From a checkpoint of a small spectrogram diffusion model.
Training: muon at rate 0.0036, batches of 256.
Data: trained on songs of 200 made-up bird species, synthesised, often over outdoor noise, 39062 training examples, 85.9 epochs.
Rows from block 9 of a small spectrogram diffusion model, named by matrix and row number. Rows with one number within an expert belong to one neuron, the router's apart. Each number is 200 + 30 x the weight over its row's rms, rounded and kept within 0 to 999. All counts start at 0.
After each expert's rows are labels from the 100 clips, of 14848 (inputs lightly noised), where the router gives the expert most weight on average: "lies over" is the class under the peak; "top examples" is what is common among them. Only what is clearly more common there than usual is listed. The data: songs of 200 made-up bird species, synthesised, often over outdoor noise.
# router: router (model.blocks.9.mlp.router.weight, 32x128, trained with AdamW), inputs 0-127
# up: expert up (model.blocks.9.mlp.up, 32x32x128), inputs 0-127
# down: expert down (model.blocks.9.mlp.down, 32x128x32, transposed), outputs 0-127

# expert 18
router.18,244,194,181,229,192,195,188,169,219,193,232,222,178,209,158,202,181,191,183,203,215,176,211,195,209,204,202,257,135,201,145,185,218,219,167,161,147,151,186,218,158,224,214,132,229,258,178,249,188,208,213,232,254,164,237,232,227,226,218,222,179,232,235,177,193,245,179,214,214,161,162,239,267,201,209,171,168,193,207,168,204,242,225,181,256,222,149,251,180,192,160,200,219,200,253,136,224,201,207,183,169,186,183,209,176,177,175,240,151,192,209,188,185,248,176,176,163,197,171,181,157,201,196,179,244,210,204,151
up.2,192,208,223,197,192,231,163,245,221,153,232,204,218,210,145,249,164,254,237,186,198,209,176,195,148,165,200,187,245,236,143,224,210,207,220,225,161,151,240,215,202,226,240,173,172,254,241,207,241,194,195,184,178,244,190,229,228,214,241,212,194,228,227,194,192,218,174,208,175,219,212,240,197,210,196,209,168,200,207,138,206,192,228,238,207,188,150,212,212,175,239,227,177,150,173,171,179,192,143,206,166,258,207,134,232,181,206,198,159,172,197,199,246,262,214,160,169,199,165,209,200,176,194,130,146,167,210,200
down.2,156,211,230,174,218,194,170,221,140,179,200,212,221,183,159,119,219,132,178,261,191,230,194,190,226,208,226,222,200,175,201,166,214,173,159,167,229,166,182,199,181,187,220,176,201,233,200,214,222,191,201,160,194,193,211,183,217,181,158,223,239,214,214,192,226,223,180,177,237,178,174,205,208,181,237,204,180,180,213,262,222,247,157,264,176,209,172,154,204,247,229,185,208,139,207,170,184,200,180,113,205,182,266,191,190,256,208,184,209,255,237,198,209,216,243,199,184,210,151,211,207,223,225,255,225,187,167,149
up.3,203,203,166,175,217,197,211,266,183,187,215,187,197,134,251,220,198,189,202,211,230,192,200,147,201,228,195,179,185,232,224,210,186,226,217,203,185,189,215,211,226,183,251,162,211,251,166,159,231,166,233,225,183,262,198,197,181,212,157,178,215,183,179,196,256,253,195,165,152,159,251,220,205,212,197,173,241,204,219,204,173,270,183,228,124,195,236,202,177,229,191,158,135,229,173,154,192,206,248,233,211,201,207,218,201,194,233,230,156,198,203,167,244,166,249,133,149,195,205,189,217,157,193,187,169,230,170,192
down.3,155,247,230,152,225,217,224,160,222,256,194,182,240,189,202,240,173,188,190,243,241,254,140,228,196,202,188,212,168,205,170,156,221,175,167,193,167,214,221,192,197,174,170,197,246,208,178,214,125,189,208,201,205,218,208,165,173,207,195,181,193,234,189,175,227,156,160,177,232,227,202,140,198,191,220,169,202,207,204,183,218,195,226,208,169,175,206,190,189,283,196,278,176,165,216,188,253,242,224,195,238,224,204,160,193,187,216,231,167,204,180,254,219,201,214,199,233,151,240,222,217,177,161,273,203,150,229,215
lies over: steady whistle
top examples: low song; rich in harmonics

# expert 29
router.29,217,179,125,247,192,244,184,226,150,175,214,205,203,154,191,211,238,215,209,247,194,237,236,234,204,179,207,228,164,205,209,204,210,227,213,214,256,200,183,188,232,198,235,197,296,205,154,204,229,161,209,234,186,210,168,188,160,204,156,176,171,202,186,209,187,179,241,243,200,181,227,199,152,241,220,186,217,174,166,169,169,204,211,210,137,192,188,240,221,159,227,187,185,211,177,231,163,217,243,223,178,222,217,204,203,190,215,189,254,237,245,163,214,152,187,149,183,170,220,178,188,161,269,142,197,193,143,218
up.0,238,181,264,180,187,178,225,161,212,199,168,231,233,158,219,187,159,168,213,228,234,231,217,166,208,165,144,187,159,198,254,184,256,177,187,173,202,234,183,175,213,209,230,187,247,235,181,274,141,212,206,174,196,189,192,186,159,244,166,212,238,195,190,223,224,212,232,207,203,201,216,164,147,180,148,219,187,179,244,235,195,214,213,196,179,188,252,185,180,200,195,171,206,195,216,199,174,165,256,233,173,201,203,203,185,217,261,278,158,218,147,180,186,196,176,160,179,221,176,210,224,239,240,196,130,209,170,184
down.0,201,235,209,231,210,183,208,195,260,187,207,264,133,230,196,187,236,211,202,162,216,168,184,152,143,214,173,245,216,209,212,229,229,191,236,189,195,170,207,248,200,193,188,201,160,171,179,184,195,177,169,225,251,219,192,223,166,284,230,236,219,248,194,246,218,195,222,192,207,191,157,249,237,180,222,170,129,227,190,195,262,247,178,166,219,202,227,219,247,215,189,212,175,203,223,211,220,141,149,166,208,221,162,177,196,184,194,146,173,204,249,221,221,175,220,156,203,198,160,198,164,228,155,205,231,181,198,217
up.1,203,197,250,141,178,205,171,240,166,161,151,185,178,201,180,177,241,196,182,161,166,200,211,215,191,207,195,165,256,267,183,223,215,212,206,205,236,187,201,174,198,178,214,215,119,229,205,186,229,122,237,165,171,260,203,230,214,227,203,216,217,228,194,161,251,239,161,147,191,235,213,226,218,151,181,192,217,233,213,222,237,195,184,238,241,191,219,162,187,184,181,170,160,193,206,194,162,243,235,166,167,225,193,231,195,184,215,158,209,153,194,202,228,213,232,201,163,244,175,234,257,168,166,232,188,195,246,185
down.1,189,234,202,186,180,141,204,210,253,263,237,195,207,219,249,232,173,167,179,191,198,205,168,194,191,201,269,188,169,178,251,211,137,166,220,148,202,249,210,216,204,228,169,194,243,211,172,168,232,173,201,229,211,142,220,191,205,196,192,150,175,184,184,261,212,156,188,237,184,161,227,229,152,224,207,206,188,180,185,196,162,151,162,202,209,277,216,206,203,164,189,274,210,202,184,235,167,207,175,229,187,155,188,255,226,220,176,212,158,236,205,175,160,177,197,226,195,190,244,178,204,213,212,226,220,188,143,221
lies over: steady whistle
top examples: steady whistle; first syllable: steady whistle; pitch: low

# expert 12
router.12,234,207,241,148,204,161,131,249,162,160,199,167,241,215,199,228,153,153,174,171,250,195,227,187,171,185,200,177,230,184,196,153,215,204,215,193,176,224,178,220,214,272,249,159,186,206,255,255,189,198,176,128,215,240,167,215,221,229,196,184,201,194,206,218,187,217,172,171,200,216,174,177,179,187,172,171,207,202,219,230,217,189,237,216,252,245,233,203,225,222,238,204,195,159,176,164,175,169,217,188,249,143,182,227,239,153,217,225,201,136,213,182,234,156,215,245,212,243,194,156,215,228,185,193,198,209,209,222
up.0,194,180,235,208,195,206,199,213,155,149,156,197,206,215,193,228,171,201,228,150,179,168,256,254,232,167,183,193,243,240,208,197,250,209,204,236,182,144,212,181,160,216,203,220,155,229,210,306,204,205,218,155,190,126,214,170,219,183,246,215,249,217,197,264,211,171,221,152,271,155,193,205,157,206,179,226,202,240,205,199,218,175,201,174,236,180,209,163,212,199,160,184,176,208,175,165,192,177,167,136,168,218,243,220,189,200,194,232,201,166,217,234,223,174,206,189,183,218,195,205,166,217,176,210,220,200,233,164
down.0,128,199,176,142,187,176,149,167,202,189,158,218,193,215,252,147,210,215,158,228,193,192,202,213,181,169,183,192,163,227,195,193,194,178,204,196,158,199,180,202,132,235,234,179,238,215,236,211,170,184,176,221,207,251,218,212,156,180,121,167,222,188,169,202,157,133,161,225,195,210,198,225,239,197,241,205,189,192,159,177,163,188,145,173,170,203,198,228,199,201,175,224,229,261,209,197,272,242,191,210,236,158,201,197,213,184,207,222,232,246,241,219,203,259,229,196,159,177,224,216,179,240,210,217,171,233,211,231
up.1,177,203,195,186,171,191,205,202,227,181,156,263,240,221,243,195,250,233,189,221,245,183,215,175,201,177,192,198,189,164,126,194,272,240,193,186,197,171,173,248,161,216,196,204,187,201,206,205,134,172,211,214,235,214,170,242,235,250,219,224,149,176,196,181,199,171,211,185,183,241,203,147,187,178,177,188,163,181,205,153,214,264,198,202,214,218,171,192,252,186,226,171,249,179,208,171,122,233,206,233,214,196,235,194,276,147,178,261,183,215,245,176,175,220,210,186,216,168,179,199,218,155,191,206,211,183,186,184
down.1,185,166,178,258,223,187,226,252,181,249,191,218,167,214,197,133,192,156,233,186,176,202,234,156,227,217,187,172,177,206,194,187,194,186,178,186,199,224,166,225,203,238,171,184,185,162,218,214,259,204,212,183,197,178,209,178,217,185,148,184,219,184,194,161,248,237,224,262,193,201,235,266,201,162,178,216,235,199,209,264,164,174,153,245,191,160,187,151,232,211,160,181,221,149,217,257,236,186,144,154,248,215,213,208,188,203,213,143,200,135,181,168,178,192,175,186,191,227,175,198,199,186,209,168,159,207,214,150
lies over: warble
top examples: reverberation; text has "reverberant"; text has "room"; warble

# expert 28
router.28,217,228,217,193,171,192,226,202,238,209,248,180,213,239,225,210,217,202,218,200,181,167,209,204,180,184,210,178,240,164,219,155,218,192,209,198,205,172,185,182,191,171,180,235,196,120,216,180,170,246,184,229,193,150,160,207,178,217,173,246,236,222,185,199,198,205,194,228,167,145,164,179,163,262,205,255,204,145,169,199,171,181,234,188,176,175,244,204,177,165,230,191,199,236,257,266,192,215,215,154,201,256,213,155,126,218,143,157,186,207,167,212,174,215,173,190,227,243,260,250,156,166,206,190,199,232,208,192
up.0,171,148,205,191,211,227,163,182,227,173,189,137,253,201,217,214,270,261,198,206,239,191,180,192,215,148,211,253,199,220,216,220,213,214,209,191,208,178,241,251,234,186,187,174,190,273,164,187,146,139,151,180,180,186,187,259,149,238,238,165,206,241,216,157,187,155,173,205,192,240,193,146,268,176,182,193,212,158,184,223,169,181,204,202,222,237,216,234,217,245,214,199,200,210,209,191,177,196,196,197,171,202,179,149,198,200,165,209,180,182,210,194,187,210,178,220,194,172,194,234,236,204,191,248,247,144,220,234
down.0,224,242,172,226,180,174,187,252,173,230,212,220,162,158,182,219,200,193,185,199,170,179,215,153,260,236,176,155,194,186,196,246,224,133,175,243,241,241,181,142,231,180,229,224,170,171,246,224,265,191,243,256,182,195,197,167,263,171,207,217,215,181,190,187,187,200,216,236,190,149,199,255,187,179,182,193,187,195,246,193,227,201,184,193,198,173,182,176,184,160,182,175,154,175,227,235,150,143,185,241,158,197,190,218,202,196,204,191,224,164,218,227,170,175,187,209,207,224,169,186,178,154,150,192,170,189,206,126
up.1,183,161,167,137,202,199,141,210,231,210,214,256,183,184,216,217,211,223,193,197,138,289,217,214,226,165,208,185,202,151,240,229,177,228,195,253,245,176,166,211,217,238,208,199,202,227,240,213,182,162,207,169,215,175,153,199,228,174,191,205,192,204,204,185,252,169,190,270,148,237,171,242,178,194,194,239,218,207,235,226,171,230,224,149,179,179,215,203,196,225,213,160,189,185,251,182,162,192,171,194,181,192,187,224,222,157,193,210,214,188,169,183,216,198,198,174,187,151,192,176,254,173,184,206,200,231,305,181
down.1,219,200,215,220,191,163,155,181,142,168,193,157,198,233,188,219,193,204,184,198,224,144,198,182,183,195,141,208,229,243,166,180,255,163,149,117,186,233,210,165,198,234,207,170,182,188,166,149,209,208,197,221,133,243,251,247,185,216,234,185,215,198,244,245,175,201,181,194,260,189,233,183,217,179,193,180,155,217,224,183,204,141,193,218,222,230,208,222,219,196,167,178,224,233,162,198,259,207,248,235,185,229,204,154,211,236,180,201,173,217,225,244,191,219,168,217,228,187,251,235,171,206,219,201,182,214,138,186
lies over: no call
top examples: reverberation; text has "reverberant"; text has "room"; click

# expert 26
router.26,138,208,229,177,235,258,167,196,215,207,192,220,176,201,200,140,189,205,185,178,181,225,206,223,217,232,161,179,214,219,216,256,203,154,223,205,197,251,206,185,163,201,211,212,130,225,228,194,187,180,194,139,220,224,222,171,212,143,259,225,214,166,263,228,188,207,195,163,219,240,182,193,216,156,211,218,206,235,219,256,192,198,217,135,151,263,162,176,216,202,163,215,197,208,184,235,207,177,162,239,183,188,217,141,215,216,221,221,197,158,202,160,226,221,227,229,142,248,200,235,252,207,182,221,223,190,228,236
up.2,221,244,157,155,213,212,209,227,193,263,175,171,244,181,203,208,169,250,206,172,262,209,208,163,183,178,202,181,214,213,180,163,222,182,180,214,181,203,155,204,196,229,228,202,242,205,164,201,169,177,207,208,192,157,163,176,217,230,155,157,236,222,257,198,232,222,176,229,234,234,251,174,128,231,181,202,247,202,182,172,175,221,131,198,187,211,239,178,184,202,282,196,181,202,159,193,144,177,220,236,196,207,168,216,221,192,251,244,198,199,226,152,189,208,197,228,227,209,205,200,251,130,206,200,170,207,191,154
down.2,213,174,233,219,179,172,165,155,121,257,244,247,201,175,186,216,217,185,225,253,193,188,169,219,164,166,260,224,205,190,167,211,162,198,165,229,170,228,176,189,235,151,226,271,218,177,190,216,236,200,208,206,215,238,203,225,184,173,230,206,230,198,201,258,242,190,171,187,135,163,174,209,225,188,200,182,181,173,250,204,197,202,225,238,205,230,258,220,241,194,181,189,250,203,179,176,244,235,170,222,195,224,208,204,230,198,167,198,182,203,140,181,192,228,168,167,195,211,236,119,169,196,178,156,205,188,214,231
up.3,243,199,148,264,157,199,206,231,244,185,200,238,209,175,143,195,205,227,223,208,227,169,214,152,189,235,237,153,202,191,204,180,228,229,189,187,212,159,148,238,218,207,197,182,182,172,239,199,221,241,174,209,163,173,125,188,150,223,200,211,231,176,194,194,208,142,168,197,151,242,195,167,160,188,190,168,191,165,215,178,194,234,168,301,224,220,231,235,267,213,180,265,219,218,237,176,176,207,197,188,184,221,251,209,185,210,183,161,221,230,183,231,226,189,185,196,190,201,209,179,190,149,214,177,219,225,235,190
down.3,220,199,158,228,205,205,215,215,244,215,161,233,156,162,159,182,195,260,221,182,185,196,199,216,230,166,242,141,206,205,205,183,208,186,188,209,181,182,203,220,218,224,264,246,172,213,219,198,206,232,212,205,179,192,197,210,184,150,189,242,144,151,182,160,219,227,203,243,256,168,164,206,177,178,187,186,196,202,185,243,247,200,171,239,184,222,190,206,173,229,224,209,167,126,193,178,159,206,268,194,184,183,174,229,170,193,201,170,188,217,223,186,215,198,210,252,132,180,216,210,164,157,246,278,172,183,221,276
lies over: warble
top examples: reverberation; text has "reverberant"; text has "room"; warble

# expert 3
router.3,162,169,221,197,150,195,186,190,227,218,212,229,174,214,216,189,209,240,221,277,177,175,157,184,223,220,233,195,185,179,224,216,189,221,182,164,234,249,191,214,226,208,158,201,220,250,192,163,202,184,172,195,163,220,201,258,226,155,212,177,199,169,215,177,196,192,143,243,157,224,227,219,165,176,236,183,123,243,171,148,217,208,162,217,163,149,251,229,201,156,204,207,252,225,203,252,140,227,219,229,245,201,148,197,230,189,190,199,258,259,203,233,232,195,205,194,199,197,165,164,223,200,195,192,186,210,169,237
up.0,228,197,274,197,212,201,149,167,213,242,199,209,200,231,150,195,226,221,191,200,179,199,182,251,223,184,185,209,186,197,242,227,201,181,189,213,188,220,218,184,178,232,188,173,156,189,219,246,157,216,157,186,187,220,233,253,247,197,265,160,167,197,246,195,218,177,156,226,282,163,212,246,219,192,193,201,188,190,202,216,260,198,210,174,216,150,150,271,200,184,180,145,203,191,181,166,241,173,196,209,206,145,190,156,178,180,184,220,227,177,185,214,183,186,155,208,223,265,197,209,212,218,132,202,227,154,198,159
down.0,184,213,195,178,207,219,203,235,166,252,279,184,214,234,177,152,211,183,241,219,166,248,189,217,195,191,221,172,181,199,233,213,168,191,203,210,173,239,175,206,204,188,242,232,152,237,203,239,156,162,242,179,153,242,238,205,168,249,187,193,250,198,181,192,236,236,141,211,192,200,217,129,231,225,157,231,160,196,175,177,123,182,149,249,189,196,163,233,266,173,215,219,193,187,180,208,196,167,204,220,229,165,172,169,233,177,196,156,226,141,209,179,188,215,217,196,217,197,229,164,177,178,230,203,239,191,213,210
up.1,197,165,235,178,212,235,194,234,177,242,162,209,213,161,216,152,225,243,166,239,168,199,174,224,214,176,207,213,206,197,168,259,212,162,173,179,220,215,232,230,187,220,134,233,160,160,211,230,211,216,206,217,196,234,212,220,209,225,241,205,153,199,212,223,196,184,223,232,195,222,202,212,207,207,222,229,165,158,230,196,156,199,176,192,198,200,148,205,251,134,152,158,191,126,149,207,193,259,188,258,219,129,231,142,230,224,149,214,201,188,179,257,169,219,179,220,229,188,160,230,173,218,196,213,208,212,163,197
down.1,192,195,174,182,203,192,238,221,219,183,218,258,215,240,231,214,265,183,163,196,223,214,211,200,145,167,184,223,228,224,233,241,210,164,258,170,230,167,186,182,203,198,209,176,215,154,205,189,210,195,210,202,165,228,190,194,225,150,213,216,199,178,248,232,165,180,235,163,210,189,207,211,168,161,138,185,250,193,201,216,214,198,254,267,265,258,178,195,173,263,174,150,260,252,223,170,142,185,217,187,197,197,218,184,199,156,211,160,205,137,213,228,205,204,214,199,179,233,215,221,193,259,152,231,211,197,198,212
lies over: buzz; steady whistle
top examples: buzz; first syllable: buzz; steady whistle

# expert 27
router.27,248,234,203,190,178,184,205,216,216,195,228,189,214,239,249,232,210,189,222,194,184,170,221,214,170,149,193,166,248,200,210,161,225,222,234,204,192,148,192,169,175,181,186,247,222,143,173,190,180,238,187,243,201,150,179,205,178,232,170,236,239,199,177,199,214,226,204,219,182,135,215,184,158,254,202,254,198,134,190,196,169,187,233,186,185,184,235,219,178,168,238,162,197,211,258,257,197,220,242,157,193,241,218,167,140,212,136,172,163,217,164,213,203,212,183,189,233,235,256,260,158,187,203,180,219,212,220,179
up.0,179,169,152,138,190,199,180,205,191,222,194,183,175,178,206,185,204,192,179,229,226,214,218,243,214,169,207,183,187,213,174,209,189,150,190,196,234,199,211,205,264,193,190,197,153,240,218,134,201,230,207,249,258,233,175,230,232,210,235,212,205,217,133,171,195,244,217,186,190,202,264,184,216,225,174,217,219,149,201,184,179,257,166,197,211,188,224,241,230,177,203,207,196,207,210,200,193,230,190,236,227,155,176,220,214,174,192,176,215,180,251,90,223,170,225,212,177,223,244,227,171,238,204,210,196,170,177,100
down.0,196,213,236,254,182,200,303,229,241,224,230,236,190,181,225,212,164,192,189,207,229,255,188,231,187,218,203,170,230,205,202,183,196,173,218,135,183,217,126,227,186,218,171,233,242,162,211,158,197,190,191,166,183,182,216,171,175,186,186,203,137,180,226,195,212,179,216,226,166,229,199,196,180,195,196,176,219,211,209,194,186,158,288,230,185,189,160,178,173,178,214,253,169,179,182,234,183,215,195,202,206,221,222,200,194,219,204,193,162,153,129,261,170,168,214,221,208,210,250,207,238,137,225,223,224,144,218,204
up.1,185,246,203,194,196,183,215,221,134,176,149,166,183,231,216,224,223,238,173,231,199,195,208,178,188,210,271,209,217,187,139,163,228,220,238,200,181,226,210,171,169,179,176,162,255,238,207,209,194,202,198,236,223,224,235,163,189,178,178,189,214,205,168,207,156,215,145,230,226,192,184,211,203,159,236,169,181,201,150,253,288,209,192,210,149,160,181,212,211,200,193,251,164,224,225,221,152,193,157,136,181,167,183,195,206,234,246,213,193,232,174,228,213,145,228,228,156,232,167,209,224,229,191,184,237,188,206,244
down.1,227,141,233,205,212,195,186,172,233,245,241,263,192,221,190,166,223,218,238,149,198,174,197,172,206,185,193,153,196,173,219,173,160,171,201,204,160,164,172,231,202,196,183,201,155,178,229,171,187,194,203,212,206,176,155,191,160,213,237,171,170,214,253,212,235,184,195,187,161,217,235,225,207,219,218,263,262,154,231,149,148,204,187,203,167,206,183,192,192,164,239,160,212,228,145,156,229,181,237,265,232,180,202,179,164,177,192,190,220,185,197,177,219,209,164,164,209,233,184,268,213,200,178,205,190,242,284,208
lies over: steady whistle
top examples: reverberation; text has "room"; text has "reverberant"; low song

# expert 6
router.6,146,268,194,163,257,277,158,179,145,192,167,182,202,215,229,205,166,204,209,194,207,184,245,231,196,227,183,143,209,202,253,211,230,178,241,227,233,228,185,191,174,161,208,207,152,184,196,125,184,170,223,158,187,195,210,150,143,176,213,187,233,226,204,231,181,213,238,166,169,211,217,177,225,189,244,212,198,269,193,247,193,207,169,164,154,214,179,182,195,201,161,250,163,207,191,215,250,194,189,206,161,168,210,177,183,213,224,177,187,153,213,208,244,217,222,216,184,190,179,206,257,195,180,239,180,229,230,226
up.0,196,126,230,153,185,166,186,199,217,233,176,231,223,195,224,204,200,227,220,214,222,217,188,158,180,232,269,226,217,230,171,203,228,203,197,157,192,209,204,217,242,208,203,226,214,262,211,166,224,195,196,210,207,250,147,179,244,205,154,187,221,175,191,172,169,227,225,237,166,204,213,169,182,235,178,184,152,180,180,178,162,183,167,220,188,202,254,166,189,208,232,175,221,197,232,270,138,248,182,275,185,266,170,203,266,198,207,220,184,201,178,188,205,181,215,221,180,182,225,149,153,181,186,166,158,181,153,184
down.0,206,202,227,202,181,170,198,207,170,153,170,188,186,169,205,150,244,226,197,230,168,226,245,177,196,189,182,178,235,188,217,148,224,184,197,206,179,181,208,215,243,187,190,128,221,183,196,186,181,216,181,188,173,226,165,201,243,231,223,209,207,213,204,138,220,169,209,143,235,185,226,171,206,143,227,190,208,172,198,218,276,200,272,156,240,181,178,233,164,164,217,195,191,155,225,209,215,170,169,184,204,184,253,210,188,246,207,200,214,166,191,242,225,175,196,180,141,229,165,307,209,253,239,229,211,214,179,202
up.1,206,150,203,232,250,169,234,211,194,197,158,161,128,205,197,165,237,201,234,213,178,205,203,199,235,188,178,229,243,242,198,228,163,164,190,224,184,239,212,213,200,226,183,214,220,199,220,225,248,222,191,187,193,264,254,173,212,163,199,178,161,197,198,197,178,259,199,224,258,204,165,185,262,164,167,171,252,177,223,203,207,217,221,164,256,137,141,229,198,201,186,150,144,190,185,170,227,171,168,185,211,141,213,200,229,179,209,231,181,172,192,157,179,199,225,252,161,231,200,183,171,220,237,205,236,175,222,199
down.1,213,170,200,216,206,200,278,188,170,200,222,162,237,201,203,161,197,177,190,180,190,264,142,259,208,169,226,157,232,153,124,227,201,226,234,209,195,200,204,203,225,187,197,161,143,228,230,247,211,191,259,189,207,233,208,181,218,253,158,161,191,198,207,212,223,228,182,214,216,170,207,205,199,181,138,125,144,174,143,243,193,199,166,224,166,220,225,166,179,204,239,220,192,163,200,218,187,158,176,201,228,180,182,210,246,267,194,168,229,161,205,196,229,232,204,190,201,219,222,165,184,215,230,214,227,201,163,201
lies over: steady whistle
top examples: steady whistle; pitch: middle; first syllable: steady whistle